Weights of a small CTC audio transcriber.
Training: muon at rate 0.022, 24500 steps, batches of 128.
Data: 39062 training examples, 80.3 epochs.
Rows from block 2 of a small CTC audio transcriber, named by matrix and row number. Rows with one number belong to one neuron. Each number is 500 + 40 x the weight over its row's rms, rounded and kept within 0 to 999. All counts start at 0. Numbers have three digits each. After the name is the row's rms in percent of the matrix's.
After each neuron's rows are labels from the 100 clips, of 14976, where the neuron reaches its highest value: "top examples" is what is common among them. Only what is clearly more common there than usual is listed. The data: phrases spoken by 400 fixed synthetic voices.
# fc1: MLP up (model.blocks.2.mlp.fc1.weight, 1536x512), inputs 148-221
# fc2: MLP down (model.blocks.2.mlp.fc2.weight, 512x1536, transposed), outputs 148-221

fc1.100 084:495536458533566467478620422459479490437516550550592447462544456535466511442542512457501525554574515442532498488576570474466485540512509478527474541467541543520479542521502469521479503461588548522438521526481486515580469550
fc2.100 087:479495501485528487551445487530459527567493483492456470605485511519535517568463525485468427457460490563528482516511508479513506458472512505545450514448485482505473463516517449505536457489525494491521466524467491489470502465
top examples: slow speaker

fc1.421 100:528512559526452498486535375502453565528444519459515515498549516581516492456524460498492515513463539488539448533455486583391588550519506608499537522439461542496498475476515434478471547584490539500544506490454487465468496453
fc2.421 100:504488462459546568442560467509544479465519390461477416497510485500496492510484463531497541532462460515470451504516541517507498537541435482504508439411530501545569482506474492455509511512528602521517460559596509523495553468
top examples: /s/; /ə/; /f/; /ɔ/

fc1.531 091:513483510508464462519425537516478461513506491413536463483518529507542527512564464484509510483498480512524499481511490459472520535520539466469470520444549511547440503526500477477505507469505494554443530486524553530448457476
fc2.531 093:499485468551484513486549539447491482519524493505498508541489490552432501559444512466490464560514473459505497535441558531515444535446503502479475557393546515519530555499442448445522514449446460429524477516443523508482454514
top examples: /n/; /ɑ/; /w/; text has "wants"

fc1.643 100:486461487487549482474525469497522498498467467551430508540456476574532562517491472506447505470499477522431602507548517525500451509564478503483459427569505483480525466551564445436521492501462540550511561454529522534424458531
fc2.643 115:499560567548480499563467520542469410542452533544440523449539437494553492468397515448501455488475503473474452513517419435525516511511564467524478392460501503493443490446423500534490481534471513463431568545484531571622551487
top examples: /n/; /ɔɪ/; /dʒ/; text has "coin"

fc1.650 101:533555442473494503478566548497533522434489495534516455438560443546500542519494540542602506545494514509557549427505511464545484531447484495455515442500504528570505488465465515463465371438509496461506531537510519565497518513
fc2.650 105:498522508466490508502518487485454521584528511530396574491465470502535456484467549527549470456561482528471538610473491424509484522568494506510481436509539477561546471492537492491385481504555470463535541568483434456478483507
top examples: reverberation; /ɛ/

fc1.555 118:495544494508519508540460496554464565466535481516525568462488503547479441481474470474530517592448545531473493490509525507546490460562502594487453510563412574503465614483532475521505563447531548521536486482492528513595476506
fc2.555 125:476558484514483599532437504492449548505457420561499547489490528521461523507467465483497511458515565454509493539515564456518547615498498499499472581528491520546515474511478498492441497511404469537457446533467522425532489492
top examples: /ɝ/; slow speaker; text has "learn"; text has "bird"

fc1.686 103:417499494503511502525446542509524520514465546466576464526491536500525450500558491523594514557485509514455550516471503505518512486505458544527473526495469461467505429517519436492456456402526420540508431524488555483500553502
fc2.686 106:427525474484452513490466506536560541443488521487491505426528508555496509512545438483450472480475510480486508524458413460495489475548443510500475521541460537526587484515531482587563466496507462481469498560474554509505485546
top examples: /w/; /i/; /l/; text has "wheel"

fc1.63 097:554464477462431560507438512575468542446478530518575503513507408494569510487441466506490521543517480548548549500463459450539498434497447482466506471520501468502498487515586490550499469454498472490509567536467456482470431463
fc2.63 100:556529534510499591531487513514476486508546518529465530442502508558495467497527488443480512567518479533580544461484525483500555527507447427495490544569494478482457529449442496484470489497540508458525527537468581473476540503
top examples: /tʃ/; white noise; text has "watched"

fc1.474 091:501504519500426519534437465483505571530555489431542564489494481465483446515509434518535513509503460413470513489556554545507475452508425542496540447509473514490520511515579534529451491533463525553535502530480512449502517462
fc2.474 090:572543602547507453484538442449472538545447415501536573516435458543550561507574559525533499473514469537517457522575531444546517531573488473484491529541552410427535451502472484533532506517486484538504536514510490515469494483
top examples: /d/; /v/; /u/; /m/

fc1.556 112:494501509460509523429421464531549523526452501518495545533496588482555539424558470501519515462547448504485516515498523520515436484492590519491579426535545476452534494529482501427455508469494483450575511510567467535464481385
fc2.556 111:519551479444521528527463493506491481429487556571461534512413583554428491467511464408485462526541447523560459538533533464504456458483537583573407427538502498496545479651487420449536462526508510469534479518555561475527484518
top examples: /ð/

fc1.399 104:423557523484523494532513436549446503499486493544509472508486473466495521423489475400509511559525458455608577455456522511448471572477468528495507456499468602491486477498548504530536495538529552514485494496489513561469511507
fc2.399 106:536507483474559434483491588572441557481530585507493528508464468463452532520499572468447565461420464520506471527498476563493497515473556537543513483568506519488446493578514578557462514458479588468568526519479505478443471540
top examples: /j/

fc1.528 082:504446496485540428500470508505524442539536514502532553515446526492414510507481490460437526558474491518532475503476453433436493524466523519473486465450466514491495531454508521557395489516447522530555483486522532523523489443
fc2.528 090:522515436462535548472531524575475545451537460448464448516466463554534511465521469510472472480546561429575518479489496561534484549538547468528522518422531526581504452551529472518555561503491528506516485501468552534432499580
top examples: /oʊ/; /i/; text has "slowly"; /j/

fc1.353 090:464526490455532493484507592468480489455491480512509524515485499510487523505492468496483447493461559520493459473480550494459516531529461519460456439468440421563511497545523498482522549517533573564483483552472615561556516500
fc2.353 093:506558536508489520484487502414470497525483520481598443483455514490447531521529462435453522506530558476493449491533497499501529481433447594505474506540511515521398416550485458513500497445516467551463533458478494552459487479
top examples: /ɑ/; /ɹ/; /ə/; /g/

fc1.192 101:482502504472532523499457460522474408483509448528439539432527528561459528538489514487481485482518497539476462559475542529523521509505536553529494455526556465571509505523456469559508513547502407527522481472460558478518529508
fc2.192 107:535554549520468492480556500431479486505452514530547496482457512404506503522511497529468598523494477541457535390573532410481480500502549550491507567495544490513446462536557496484479451446489569489483419455476560400524386453
top examples: /ɑ/; /tʃ/; /w/; text has "watched"

fc1.519 105:504480530454515546478524532529568499508472544566531519509497534503544534533507488547428418515488533440446501528497477494534527455546539481581494516481456495562417467467490456519477490500446485444548497503518470497470466456
fc2.519 106:532533557559493478481478463491601572507508478507467516487434533531533529394521628485457519579471479544520471445538480434501485488527591489475523541562498551467489468560540453517527554495515412473512477517478447481438590524
top examples: /d/; /u/; /v/; text has "moved"

fc1.367 091:509501539454571456536494504465434562483420505563492523491535542529550531521457489572503503503423517522501551460516393535530471486481513468521513518504433536494573490483555437538474608519475483490565497448509480542503547513
fc2.367 094:510502472452489444462514531565520505530535544489424542544455520553437454469537499409551569520584477541527485481487529527492557462528525499546446508532499480562418549577454498525485478487533448519509445617468549536485470457
top examples: /ɑ/; /w/; /tʃ/; text has "watched"

fc1.14 130:489499444438496486556505540480482483536519546565551440532510501465448475527522508447527533483479452513504530507572568557530549524550528527413553456528491573530616515581469477430470484520514515538548460497386501498455501522
fc2.14 128:445441531457451492471512495465494540476462515484474495506524490574456534526483521554415529505460508500507521528474553327515455443559467479446487521557532507452483490494383523487507447575537505466535538513552439458562501588
top examples: /ɑ/; text has "not"

fc1.744 095:480502512575443411536477527493518511458514436409528520430459535534463453453560485554421614515534445477523506470517497494500528553488582471412469502500544499532529546509538535437481480541482481387517472500431510490454503472
fc2.744 098:484529445481499471586568509560534479495414564458506479460484474487489589539480533508437463486511533526562503455492460543497584481470434533550478451438464542462481416489494450512500470487470464514489497478476480564450464510
top examples: /u/; /ə/; /j/; /ʒ/

fc1.45 105:487512476431496529511459477467495520471471502501546490475519409497497449514561430522497499551459550455518444489441475526486559445542486484516406597539487514496492505454467465469562468511590510471441523530491516533497523492
fc2.45 107:506575453430547479480496479536499482479475446530516556496460447548412510478502484448572496516508430516525491540484500493496573459448513488481439495478490468471525538486462538414536483468586511503484482515570580363516498507
top examples: /ɹ/; /i/; /θ/; text has "three"

fc1.554 094:487533412528494490435537493589480454487529490591573531535576527487526522469497478459453533524522565510497500539494446485466453597417551459508437418526459583472463508540569520556439487478490504524499519487467517483488538525
fc2.554 096:519495500553532548487500509433497520474524543540545466515538487563531484441615540458564463460508427527465544418507492542609407493594527407473463577523502480439538458468491433450461520558567540521431486499449481537501529542
top examples: /w/; /ʌ/; text has "one"; text has "twice"

fc1.644 105:497485498490558532385470456531555478450453525484511495496497480538477527564505540518468526485446440483491472498453513430497505503573456524540526481460491485499518549561440506510513481464484522522520489568528543527443417522
fc2.644 103:466476599420509492476502509440539540487535463538509518543470501501518520445533445518473393490492511445514484458446503556504517542489481506467487521452481592445444439512457533536485445532507444528447518479474469529416563459
top examples: /ɹ/; /ɑ/; /ə/; /g/

fc1.195 105:488408463493469479536482486475499454467504464514536501566480489528535577516482448491591513547544466547537490486473510485545468483409480473474557515467496482456478582511430473463439522538535443572383457501521528468497489521
fc2.195 109:532481452428400448480552533482435459437499500500412505523433551491490587518507416507511428522526492545491495484531524491480477489510484496487495434465468544567480473555494429522573512486484595462416556463495517516574545532
top examples: /ð/

fc1.620 104:485489490470559524471516438526550568485455462467486470489475456466552493496500485558513460478492460457452523539525472474524492500483520516413487516533491461536500487477493432460482502511458435460451484430476464498620514429
fc2.620 093:593494562492492468542474514531448531501582504507495465441498581528500513526498540539473508513561515586523559596555467546489516469540466506475468545539472491540447487545494523527491549433400378454507495575527502535477529506
top examples: /j/; /u/; /m/; /z/

fc1.629 100:475477429484470497428534452537477565434507458522452479498484488505518539483501525464465477548482473470504581419525521506407453508480512507488540558488470490487525481493516531528462506456532509497519479491474519496575462533
fc2.629 096:548550554521527546547499497545476482494552487496499473499511458485557484511473415431492481493472533521469422517495481553461457451551478519506538472512544493507498444565513486492516501545447519503522459514490504421470507514
top examples: /i/; /ɛ/; /v/; text has "very"

fc1.622 099:503458481473479466407496524478493538508539523464509501546479441506483466490494437442504465506507535523531521507481440498438513469458444530567513532586508475571503501490550538502510467479473512494482502483611519500481557519
fc2.622 095:502507518588548485506499507457494492455507523572548462520459510552531494558504537487430450460475476456442480550581571461522501532474573484473541502523470426461481457474499534452498515447615441504466452420574540523475515522
top examples: /u/

fc1.255 101:595401436538509471529487534544522558532494489533539506452512458562470547561566503480451516570434555492524493477523490458499460577468501508480644516394598550544544504512464431516520555532449551490472497466492507409504451497
fc2.255 098:580505454486465519494480523574477491506401504437430485515544468460492503449404490459542473524527525505559557516474414472460506517523513532559483554544468487479516489463502429475546523501574491534484506522424531549538474469
top examples: /ɪ/; /i/; /ɹ/; /p/

fc1.505 087:462523540444510539471539450450551549548464525562480461473532443504501533536511465597494558520444460490436492502447540497527487467460518498539487564503533472466477436439520497579520525463505460473546530549445495541501521589
fc2.505 090:444518450529392461464475468588553502479566445522509538585498561516484488509450493492483558544482481432485527469522509539456483562526494523521494548463533503548484444475450536495410472530429530482466474529454502563460425514
top examples: /n/; /ɪ/; /tʃ/; /ə/

fc1.642 111:494493487406489451532505534494512468481478529428523554524544461454523510473592541493493508540541530479499493448473484461527394492512481515484592527468494487508507542481508475556530479513494504504567520505526475493474404516
fc2.642 108:509573497563513500538441471484512525533519543432485561495472488525532435426489480455393579460511491559461427523423419469528456487488526505534500492484475528429446380458475524494528420567503478517518442509520429505495499514
top examples: /u/; /j/; /ʒ/; text has "usual"

fc1.84 100:568473490519448479460489506501488518511433499454445493468498492440496460424467453467500498521477539465497475456446588470525488514479468519392459575540576438532480588492480501500499556522488534535526429566541492602486501516
fc2.84 096:547528500529561427470534473458533463505474525538510591538437461590567498475519496571427480436502503439477509586495529492449496477498498461524484457498456537483471528507452479484459425485484485482502511494406538486514519481
top examples: /ɹ/; /eɪ/; /z/; text has "zero"

fc1.504 083:484572518497480479533474458537469488546481512456462541468399548466539471585450500518564562538539517493554559484488578486627504591457589424510513467530511408476495493537507488470538536518515499510580441500458497527525535467
fc2.504 085:524505477479567528511512528462492462527445505447487507489594478523514543496514468502510501531433445504494482469472462598469489605543479521480548485439450520501509487430498494522532436508529544519412480576532451594497511489
top examples: /u/; /m/; /ɑ/; /v/

fc1.139 093:504464506489533463507458519475450534498535450574462489403495547468556558412533439576545523503497488392558484469478529458444545523474531546506492464468539488513513515477478506554573532448500545552501440527546511541488480524
fc2.139 100:576467496417442443475523508515458463527509462495496554531401468589495465527514510465528519497509473550513478456501505520444510481458484421383500575473405531517469459480561428439537499508561481503527464410526581481520527536
top examples: /ɹ/; /b/; /ɪ/; /dʒ/

fc1.733 084:561435503487474503457534451437466408508508535551455485483491516451535537488516557551543442465502503412458518503599579514471465486462468491486479550524523472514537484421506517497524419534504543495469451512467468483375472503
fc2.733 084:524449441477500553510445490461502501505547511513439426493490510497460459554548549482496437466508509473464553613476490482567548477462504421496480532548510440472488547514493464476504506479499508514531432514510515536516462549
top examples: /d/; /w/; text has "forward"

fc1.677 098:449457472476437459511449494581460444474474522537567475497476494529509433565569570494448491513535466547476492508563525547552470525516555482464499437520434504476496491492419506488437482500527499475483546468545553524517570549
fc2.677 092:483530522470479518599477466422527489509532548456522550516538520542472528510478498460458573444506558552498515510476464588440490500466450525476473561516535440452511509564552463531495492387487467450529461454503454477514468509
top examples: /oʊ/

fc1.341 104:434451465471479476494515484539435506531537516531521548490457482440557506485401521514466577492400487488509493485493493476531516484504495540539474557454524519490555530512529465454474571518519435515459460566588532489528453472
fc2.341 102:423501477478474473456487514470442521490556509468521451519464514474484476530446568464438556501484516499490496506509461515424507446514482545481504500535528512561445509474435487539569501486440571540472513522448505515522511511
top examples: reverberation; /k/; /g/

fc1.93 098:512514489521499558498430505401542524515513521529473421446482447505466488474450502543498546515523461504483486461456491520555526514553486545491455489500476499486469511479479478495569535487587476531490523470495520493470477562
fc2.93 101:519547481493456452502543504537501490515418502477453416507542444504499476480500522421558466473446514529552484556480558431438438460519443510452465487467453484490528519458472497533473440582482470516413487514473491557540421441
top examples: /n/; /ə/; /eɪ/; /ʃ/

fc1.596 109:565499546558485483523450498501459489443505468479490519506458520466476451542432476461538457539556493527540548493507524499456433497378540551496447496512527574513485539519543459519455507496471525549541465494579472493495510549
fc2.596 108:485587486511478522526529520486474538464427537436579465439486525505556640498437521484590573535455515454463495507482526505480531447467520488516523456508487461478497488536554515469521553492529498534425475633561463506451506470
top examples: /s/; /k/; /dʒ/; text has "village"

fc1.739 103:507506489450457434536507423473542441533479479474583507442513491556507498525506539465598512517601404500505521511471529517568578553383457465482482598522502508448500504537612485506512484564508509478584441536488575456503498528
fc2.739 099:464479446526463541551511522459444534515580485522506455524577470478464506431500458433484460474428573422477481466472449486444500539459500541549530443503467452522522519534457516408503562496470556474507492502489467554467536492
top examples: /ð/; /ɛ/; /ɝ/; /f/

fc1.20 091:470545519510513570502488487565555491463461497459492576510415440476478494568551458532480470568500497520542473473552516515448579539498470461499538507444484459503544552503520504531488430542453547522505543492519510524572497524
fc2.20 087:562558512480575493503475495533513456554557549506502510456474489520445441461449542558394434491540464531554559483439506503533495435433492483446523547507506533462506470482435452561445512497551500477536478496541523476516487561
top examples: /tʃ/; /dʒ/

fc1.287 094:477522515461496490562569532413466501489469508513518487561547479487507448478462494516546474575555550561518452548535526545449555500431543521421553550514477506456532476461578418541535472565544513523537474525494583433526516471
fc2.287 095:429537484491473523534477480516557501493469471538535482528526409581417485499491491455475511479497517554526453461471496545500551347457503478454552510464554564467530516571378513547423524558484503484494522564505427469513498462
top examples: /ɝ/; /ʒ/; /m/; /ɛ/

fc1.530 097:537503484485555454455515491505492515546514441554557482532573517470538584477532469495458537487555497539475522491501579519518474486549535488592484502542487568389469506519475526550488515432500485505447490487515495454528572511
fc2.530 098:508479443527487457491442438450521460437495476544533532494468507451530531496471532524554525474424500555512480505493474466471466474504495512493573508525544526568470483421512487508505535522426522476512509465430522516381498425
top examples: /i/; /h/; /ɛ/; /v/

fc1.226 081:526441500505472490494503516521496416529476468490495426516464506440491500543549518445591535509481524549452558573478549567446491502419607477573480562558459475536538519563499469539470473521527467569467446487465510415591554465
fc2.226 084:546547550531505443489512457523546537546418434537553488525506449466555497490500469525531526597497508479458430600460534518442479510496494483457499456494518502479501481462479503489524450512504455486483537467561555466473549510
top examples: /u/; text has "two"; /ʊ/; text has "took"

fc1.707 123:510497431516524464519526567532422488501473441487550443516486480529445484547509503390481528514477491456429512474460450496609474550491562518446474552521505468513497476479570547491504512476461493497542498528444444485532491544
fc2.707 116:538460520478503451529491494535543444491583509459491517562558525524572463507505521542481481463542441510508504474513558476531479497485496409522471485508510471510611502473484512462480480546542456508529526462473460474497495557
top examples: /n/; /ɪ/; /θ/; text has "thin"

fc1.562 107:570527452526445499503513440578499472455568463493536476524464500503508536460496481479497516515477498516491483460496494446518550474496490527496535445516447550488499543500475477516504565440474460595495458493432463464535464444
fc2.562 119:460464378461530512437461485511445486507454446533527470596494468459485487517498510512501501494513506412471440465505609519495472534523504560476478505517491509508439573442492515468512480459451455500585542471383476540478516539
top examples: /tʃ/; /ɝ/; /s/; text has "search"

fc1.522 085:559513471426498568471452503511493520489503533473558514499524536473527509582469534482560491470462501440515501505501449434541554579523564493460503505518432426502412533467512532578452510428465468461433463485500525547488491551
fc2.522 089:529544534500534456450469532433543494570504463478479499501490452563452464490534497512490502536471503488493492455500525508520505546427530537524478485389543482492509443520582537511439566476460425559482471565538501493414535529
top examples: /oʊ/; /dʒ/; text has "village"

fc1.277 119:415565486461443468555448453544511473370536509469531508447511633395523463487520473448461478566472511438492442463506427503522422487521510534496417530475540453490467470499597499487476470540513536497503520537512465564540477453
fc2.277 105:503509535451509575545444486539518463475465536480546472556508498436452509552472451489476507485493479481457529518501531444470520523507443561446446509464512493440517473505484529502439513492491541547496543505510505532514498506
top examples: /ɪ/; /ŋ/

fc1.731 111:495528556471509537501426475474561488488549530473592483536418523475459497491483480488476460555467560576471550460459441445462518452539486477585489479481462511515544493472474476532460553520441474432472512620515463459506521481
fc2.731 105:506465463453521457479538449533580470522437465595465481481478542478490494497548403493561511580554557509450479519547561592477460496502448549526554535491501538510519514480465522487470548452560579511540515522504463438431495492
top examples: /ð/; /ɝ/; /ɛ/; text has "feather"

fc1.79 091:507458501477479444498557481507550499458492515528576463502487521484469575508550510513482496484482529575431431513514468491483518557485532515540497467514502588513513450469508515561478509480476497479505600524569446561489436528
fc2.79 095:506430438546440500427538487485499500430563540555483506494508448541501498460530492532479514513548456530484505506537556532536489497563574480480562480541540489567484474495596431459509492499520496483439491510466474470486494551
top examples: /w/; /ɑ/; /tʃ/; text has "watched"

fc1.27 090:531513462493499474496542504493549404505510606493521458483516461507543469537527418480493564484440519466486406498624554497445481556511559463406516457524552483505480479542568478460459469518482486507535524525365531579492492599
fc2.27 087:514518494545521458529481498502469479429528450493485520500532497486411493461493515518540497496497493450435520490548457496558526488527552525555492546461502443474517519549491518494378486482466552572510607508404499519505503481
top examples: /u/; /m/; /v/; text has "moved"

fc1.558 090:547514508489527489433500494578518478502502511553502470470484522520490501489425553457461520495522479500540441546497513520501466534534534538496473564451487510554509537507540512515394476488456426478542400513574511502482464518
fc2.558 090:531509482511469449483461462551452498553522508462478518518519523451549508498456542510518403527491517559545538561534512429467548482515585517457524431498510439509568491526520500509466464505545509479478455481518457473501459504
top examples: /ɪ/; /h/; /z/; text has "his"

fc1.318 104:576575422486429534586584501467458548493476507517578568438529531443502554484493475474532517486521499482490517412442453454484450498511539582497539542583506554495490512473470460512482522516520489468536564534430506476424490460
fc2.318 102:431446566465624489543448511511511507452533591515520417565533533509459483490575535469504498515455560524444539467545458475554522558513472478440513479459503469474503498589571462572579468481541458447475502486550471493513507450
top examples: /ɝ/; reverberation; /ɛ/; fast speaker

fc1.224 102:484499497475495474517487577490554504466551518482462639486511537407520516518523471476447520574505513486557556484461464441485456442526463524457447428505636586497499504541498475503538504533420569469567512539550563553416473467
fc2.224 097:558552473570453606482493512531523487485451464549468620491444544563520551470538498479505484498461474485498552514485515543542582490489555525538478532509478455425472533493466480459451492492575481464472531545477499510574499504
top examples: /u/; /j/; /ʒ/; text has "usual"

fc1.533 120:465550476535470508510497487507520579467471486495509494529424441566473559503570483523510474570582529449450524401517457566438488590475518486549517486551509466515509432513504482433528610511521469462490521451447462497516471503
fc2.533 126:544474453545487574540572501499457522499480481478521465554462395552540474542495409579531477437500608472476511481483557450480567555479457551508503487490523561491575558514498488465555522529466516464525492446529413443517508494
top examples: /i/; /ɛ/; /v/; white noise

fc1.158 107:486558484540445555468511538510569557506504536487565423482485576457430557519545530525547466495507531507479493497511526444510470555474488469505536564430492579481515496513506509559473588410434481483438520476474489495512511583
fc2.158 110:502538496512468520491482571490511481505551519463467474458558457525520551446524487521475435493433503477521531465475512465433561534473415503441464495491416504550466558455552506490488472518523554498473534530510462484442473536
top examples: /tʃ/; /i/; /ɝ/; text has "teacher"

fc1.23 100:494501515456501543497489531539528559487526482491501473506496436547458494483550534565514569517467543549433427471384473458454484472525524567471535505527445425490550413517494505456544473499499461416493514487516524563528500458
fc2.23 095:522497496544506462574482551481490451462539548556497474510529509510524430522454436548494588483502530489478477519469570527416568454478557519494519488521487465505483507462507437419500544438577464470462531540571504419536551488
top examples: slow speaker

fc1.142 108:483526521538441474486559532431478492564555561577523489432561546519453488476444421491458517506462474476439443524540520426467511542492545471490540500501404481479503517523506477501526558535518479518517470457534477529498522469
fc2.142 112:442497555449518569486519503485460514520480504445475512465502506455463591513526452382474470470552577475526539530573506514522516534532491472480524513489529452442493587543530559501501484511567490490450556532487493489439457612
top examples: /ɪ/

fc1.351 099:484538557493570487509515439483443434486569559492536489450459509505537523441485478549511518493526508525484447501523506461514494488499549514564503501524483521536511492517553518536455496455496464494467557476490435590489534543
fc2.351 097:454454411517521483418502485519508537535561519437436487631578510487471464564517535433504515482512510525439494550568418432504516490567526594501505454442509492458465475551531558524458465498482504471498442456468447504546505469
top examples: reverberation

fc1.52 092:507553553455543482491497537483437554502471462502493532418503498468514423449442495479520444493509486450496528526539540523509475546541488535509385502533520545460454503509510457494521478474472570487554516494464550538535527524
fc2.52 095:539490444454568552529524566466521546562507578544557515582518546438475477480448567600517503491531538456480543477497464523419550535499552502540492506527459518530564489549514485452516510533507483570488557503456513562543544556
top examples: slow speaker

fc1.39 103:481447392403454573478515477477435456421497586480478438503501455518504489453460525576482602523503528527502508466474481490522499495525544491545489545515586469462428447503484543501556495529553490459576550485522505527499516497
fc2.39 101:535481458458525448480470453448530510524466553442551533521522576479492456546487497425482560467439479490466503549517477537481535490495485471484551505442485536484513472555558483493490499437446548442491535565529518489549519508
top examples: /ɹ/; /ɝ/; /aɪ/; /v/

fc1.346 087:551472534512505436522538434548513424474470465490504514613496467463455587542457467501515462477525513525573559495481548454538496543490566456512471487423458499527475542539509494517535571543533482477517479440576483506543533528
fc2.346 087:465568530503543521496500489489543513492553510496517536507546457545586481555494472484483527511527459457580500560457528500569531493499493456428482434497517458495532520542536447476533490455500558446532486487509437524468474557
top examples: /ɪ/; /k/; /tʃ/; /ə/

fc1.745 097:566465530481511444480488486504520489483507448508490604494576474469506473527489527527551420480556493436500489493583528490452513500425499502520537399418522513514511487543461471542518507462440534470527514541511519558554557543
fc2.745 100:559489471544423497399510540487441472440484452523514527500440495472545465477455468462520540441515523539471505505465512532488536561501459435502530539469476440489394513483459518504531515516451489409489535501477447490474465481
top examples: slow speaker

fc1.332 101:508483441501496556531520488492519389533486454547517474496520511567543502478518518553472514490513522567474474478464579465539450492419520496517578533492534498418599498493541468572493515486540489547505503475501475526516482458
fc2.332 103:453486480507523493536536500479467466556517529461462487510517463536467489454507537447569494527431500496494520527553473506527487447571491489522503570516532510440510521516526470497488500586455430501533502506495446529465524487
top examples: /ɝ/; /ɹ/; /ʌ/; /b/

fc1.593 087:460538519557545492467487502465565472464443462463488526487492612469539480504525486558525533492516537503508473506506475509495525498464450478550551582530459452465597465492548522473477553459494550490555484502521490533502465493
fc2.593 093:527543486543482447490535489486482486480464541536484540597462490494534424541504465485580504511420484542484488502469522422504529538473567559526514591458508489453552495487594449537503537440442459601468533460496555522477529488
top examples: /d/; /aɪ/; /f/; text has "find"

fc1.340 105:538426418463507428508468489536485467477494513453470509471509485476564510482479539481517522496598504511469548472539475483491484487477502522490484554519484490503585469517462501558542497573541485329518583555504522443465527502
fc2.340 098:526467469512537486596462498478491460470474487502506507456504496521461455429546488446532512569498506483494528533497481476574453477514463501564479489531551481452435512526537623533568460458519554543473454437539478478506546518
top examples: /s/; /ə/; /ɛ/; /v/

fc1.129 098:506490531541438481488405489465475439552544466516500448500543523516528527550464471558449515537465488505546545495499493574482526505513501516491561544464456521515536511447483434418424519451415472481538537542508460468494490504
fc2.129 098:431514532535545466480468496539545525540472474465511584481453491521532572507476492515446513496537413575466450428534431451464507520486537492492512530444430460538510499481539588485519542461451456486450534523479576557592529496
top examples: /tʃ/; text has "watched"; white noise

fc1.379 094:452464425520519494442487507472520498527478497518444502500597516422430525493507571505490541547600518516540450528542479491520529484477502599517546470424482478569465564517523477530508524436494477507490596515439537441538514461
fc2.379 091:476432467476470478433480521542501484486488553502489503527535462535491492468501404485471537512469491514479505503542506477463508551519520584521464490477455543455382547470487464473495485511498546495525525441514456434512509513
top examples: /ɑ/; slow speaker

fc1.570 103:519509457564543471526496550582635439454479540553534592470465505538453444409475466527483552479541550505492540466499524506486481549478531452521472470478431503483469463573518480550546487525484496572531449519491455463481472453
fc2.570 100:439481447495511457518592485414549470546536592470536504477515463522555534502507523481424459502539474485603509432550485479499537455447523468512473507459525526474497472464578447457454452504457530525540622535437528542493557460
top examples: /ɹ/; /d/; /ɑ/; /p/

fc1.259 106:521552473613460481529539493551573533543488489500504507456528489447610535489543554545517500526440456482503561457518504562500518464484556498454480556518562478475476537499480494443476520492467442434560520530448569557522566456
fc2.259 102:503520490546486531482489548461521505470517441526553493561492538556486540485423492460538418500487516453546403489519519531485523506452542477560511568492444581572488563504514460519551544534390512555496481497457497510458565503
top examples: /tʃ/; /i/; /b/; text has "beach"

fc1.217 105:494529484482545560491552568529554497454525539475465522481516472481508483474514472470512460517449453539530551490481499453510492534456512546519455514501405454519506480445483549509528453499528486491469504493500471449504557496
fc2.217 097:491525493466512444463423540529483473520430470479512553515549522511522493499452494485498527553479544558487442502522545488526449523442466487461464486508555429489498489498463475540500573486536523457475509516486462446513477558
top examples: slow speaker

fc1.162 098:580427453533464483413537495487483489509524476537484473469552441459464469520499494523454518455538555448554475525506549534420477508529544533524536572464469435530512542528480444574515518516503500549500537549412524511461534533
fc2.162 101:506512516448500504514587531457577491467460555466612452490476519480503473487509544494450484555567482507492470516499546480566498475521475516480457535459463504500447514505482438439503596509460529522551485361539495552504460554
top examples: /ɑ/; reverberation; /g/; text has "garden"

fc1.503 100:489438545481443530532479492465476521502519470558516405529516502495502537422479501438539463516598359514528575528465502453517518532493505458389519573532580487484481476532535534471495476551527479479517453480491488500507540493
fc2.503 108:570598521542446579515514540435496540490422542478512454469502532519526485445496545492524487510497611541483536529465488455518480484512458549523475476515445541542521468491457440549469480436410494585513464489523517480493555450
top examples: /s/; /ɔ/; text has "saw"; /j/